Rows from block 8 of a small image embedding model, named by matrix and row number. Rows with one number belong to one channel. Each number is 500 + 50 x the weight over its row's rms, rounded and kept within 0 to 999. All counts start at 0. Numbers have three digits each.
After each channel's rows are labels from the 100 images, of 14976, where the channel reaches its highest value: "strongest on" is what is common among them. Only what is clearly more common there than usual is listed. The data: larger renderings of crowded toy scenes.
# c3: 3x3 conv (model.blocks.8.c3.weight, 192x192x3x3, each kernel summed), inputs 96-191
# c1: pointwise conv (model.blocks.8.c1.weight, 192x192x1x1), inputs 96-191

c3.69:542487514451462497467531533490417490501458407473541536434539434504495495459507445450504487433488447509542527422476457477488534483411459478493504552404468503403446514399428468581487503412434541496438435442430526544515500485448440470553460454450500631444391480451499480449444542487518452446
c1.69:447464474442453502417545542506357521524381491501419475407553501399518508518461460440424524412427565503464456362533474480466420501450530428440530546503507514518489472520487483566494542447474547442535448458519551562434453507494487470575418540498474452510439468466518522524516535499546466535
strongest on: light from the left

c3.76:417456540433419489461452462534479431493494477445429388512467500436449398465503417513547497466451492440469520426474517475526531405500452523456503363466464444463496485500489425505448414483427441519499449524467429467467526433503521469414416460484429448508450489459491474438490498473432435497
c1.76:472533509429406489469443442515502412462463495424454460484464516426429434367507505481511442474450555429498504490485520489498512453441484501501491402490397421464504553489534432506521488459430435483454405514427406484507515446500472454452502535483425462504488493464503504379500503462509499492
strongest on: light from the right; count: two

c3.160:469451531440457485445472431553472423485490479441451454519477489488448426417459421474533453490472503433450499460504521457518507413493468527478508329462429431477499507501489416534432385479464412514507463528487465480483514429510515500345381464514433480503383465443519529458472504485437448488
c1.160:506499508391398454483477481523470431460478546490419465495433541421347504439388464428511464449439511447471474445517497474485466477466445516464529457453449431495506525480503360545483470409478527493525464495443436493472480458442470518395400511535425387507406417435509497439484549513476495474
strongest on: count: two

c3.42:495546531553483571486508570404528538496442461518489494434550549482539507513564554539450531437511567483496456516529531523427411513577514393462501511480495527564467579558500449498584511553532545450452469427436473477468385490470472545514512574600495477352535484589433546524514486571542522508
c1.42:494509552436485479559586471326491524472377521506509500393562509528509461525531541535442504486516513488486411529495436449363400530517552334453592495464530534523470567523491501503501491535495455414531513464449507504502474525452463455550502459561497504459503500530481515468474520448513556456
strongest on: count: six

c3.52:427462491497438480386441484479492456607516442460475425496446513445397523417476430517541486548445511504518517505460511505460532419518462519475501457464421480437497446462482517522388448399456455507531548509448409488509511421441494504460521428500495460447525449467519527464456516478411431482
c1.52:420442434517453504453508452402550417598450477458441534455466458543395532496465507495521484505578493517571445529497464541418471484492484483439523551508450452484462414476421502480416566382453517459438606473471458480433498456444396523498476433529584499474574445471570517510492444512404433441
strongest on: light from the left

c3.51:457541495409454543513507489551513592472483485524484439500563497547574516497505516394507576521452434576456506495520521551568482552503392554510495469483464529446507397564409502584533563453524449542582549503553617563471530537543498517493473567513541517527414433501556634482498429547624502538
c1.51:507552499486519488526576437509421574462519477534576524543565522502529556499526555474471558520472485545503567464551527547501508560510494527456549558558493539552539446512511540578523555538595563513460571515556589608511533526472523436569600521448477491547545477536571598366460489516584499524
strongest on: count: two

c3.75:485497524451504498513401553488443411495481531424474509504490577421525428443504484481557468397469448451454424445530486497478505465562463511451462425479473462500520522577597444480437380480471512563441518412507576452452528428484553543430560539513423584467576449459506473483458494509489493513
c1.75:490486493477378502432501455400477513464399443401448468418474525488471521524526513408526467378489499496448442519486427446388468477435502436548513499534425490568479577460564506535513493406510529518448439433445538433509396405448444491500462557463477480466481495491518511486436510453479397440
strongest on: count: six

c3.35:443446538450451433447516503551485402467503475464446388509442458453418408498507408495539482500466493416471519436466506495532536402473505516457507358474486444487493495467499447512420409461438430518500441527457411457489532425502505483443408412488399434500461501474476479478481502460422455481
c1.35:470489489472393454493464483506481387424473483526426473462424507506421419423500450423506454411459497400464491444465461486492503458451550492486514386501442403508520532465503424510473475426374492490497411510426411439462500453463486496400462525495380463506452497500500477370504540457454484458
strongest on: count: two; light from the right

c3.38:476547476521426510501491532432530486537380443512523470429504534425565479505480532508435532406441565489553370465497499465452385525539516399488443503485527547504492572567475503419513518468509474421479461443409455483480379474392380583488533535510456504394527450460399423514507492484500500433
c1.38:576421577455481480521535396447437441473476527456525470509520490460535490507540519454513472447445494389514477510505470427483467494493487419445506524562490475498485528483496534458519517471525506464490479444512511452450560461381455507550527432531459523561540493550461355398452428512513574373
strongest on: count: six

c3.12:518533532421440547467474484454469430566399475428507517375516577509512562463456529506509447449497478459553404526446480513434418450453540398461444547374460489568413542515532467437539479465487488517454452428395452519488382469438435498503549532504485494364600507432462463492521521539461506470
c1.12:495468532480432522472452529379480508472390441476472508440470512501451513481374483468588515453529513508496431537429423420432405448421531425432480514425441454482461519439548478433509506455456489554420496412404458496463375493409384470514537494527513478456561481459538492469460523515461431402
strongest on: light from the right

c3.167:480496555502465532476594588461580551473552438467497453484547407543537520558533387545522487457596546509552543497427579517467544520491507517525580569483533482579467575505385425510538547508541532545451472493457534457564476441451502501596467471501559466418532489522431497608599491530497441494
c1.167:549446506375458464494534524484468488511563485440461496519584392586534423480515369504558411486557483473466584514379532476481589462479528517476483382478409456558503514525388410465475409483508349543500491523436562495506542431498503421405431432447539496482463465483457493487518528469378432478
strongest on: count: six

c3.26:494517565542493584502524522417493529543458454445504530474534591513451597511584489574446486491432555563569512527579517469397467468567568453493504583452431477596473567445508481539512471507510558505455484502484465575498490474473448472567540520565530542451540503476478569490457485447445426468
c1.26:423462484497525568476508493439554458537405560494473516450563509520490537485430445464510445536553508536530475595464421479434484461496504447528487523437402482491419490483432475459437530494477473497465596412467497539445494478508401508505430534521567519449504470389555488555522478449479456524
strongest on: rocket

c3.188:515536448475480455464467450414489385500441566476518517462395536446483502493391472455461448466503555444456406484541484472407432413526568503460538420524489438559525523440541544487518455428532487507459511453529477559449476475458520501463505552440429485491424524463509539505482609469484542451
c1.188:541499517455441532510409462371511468509423541432561471483476518457479425471445533486577547457465556457505457473556494452437441470423508485498512477459475494424475436475553534518515477450413488514446478388474482484410429452422443515455526503541466477434526465470522514498493501559493535361
strongest on: light from the right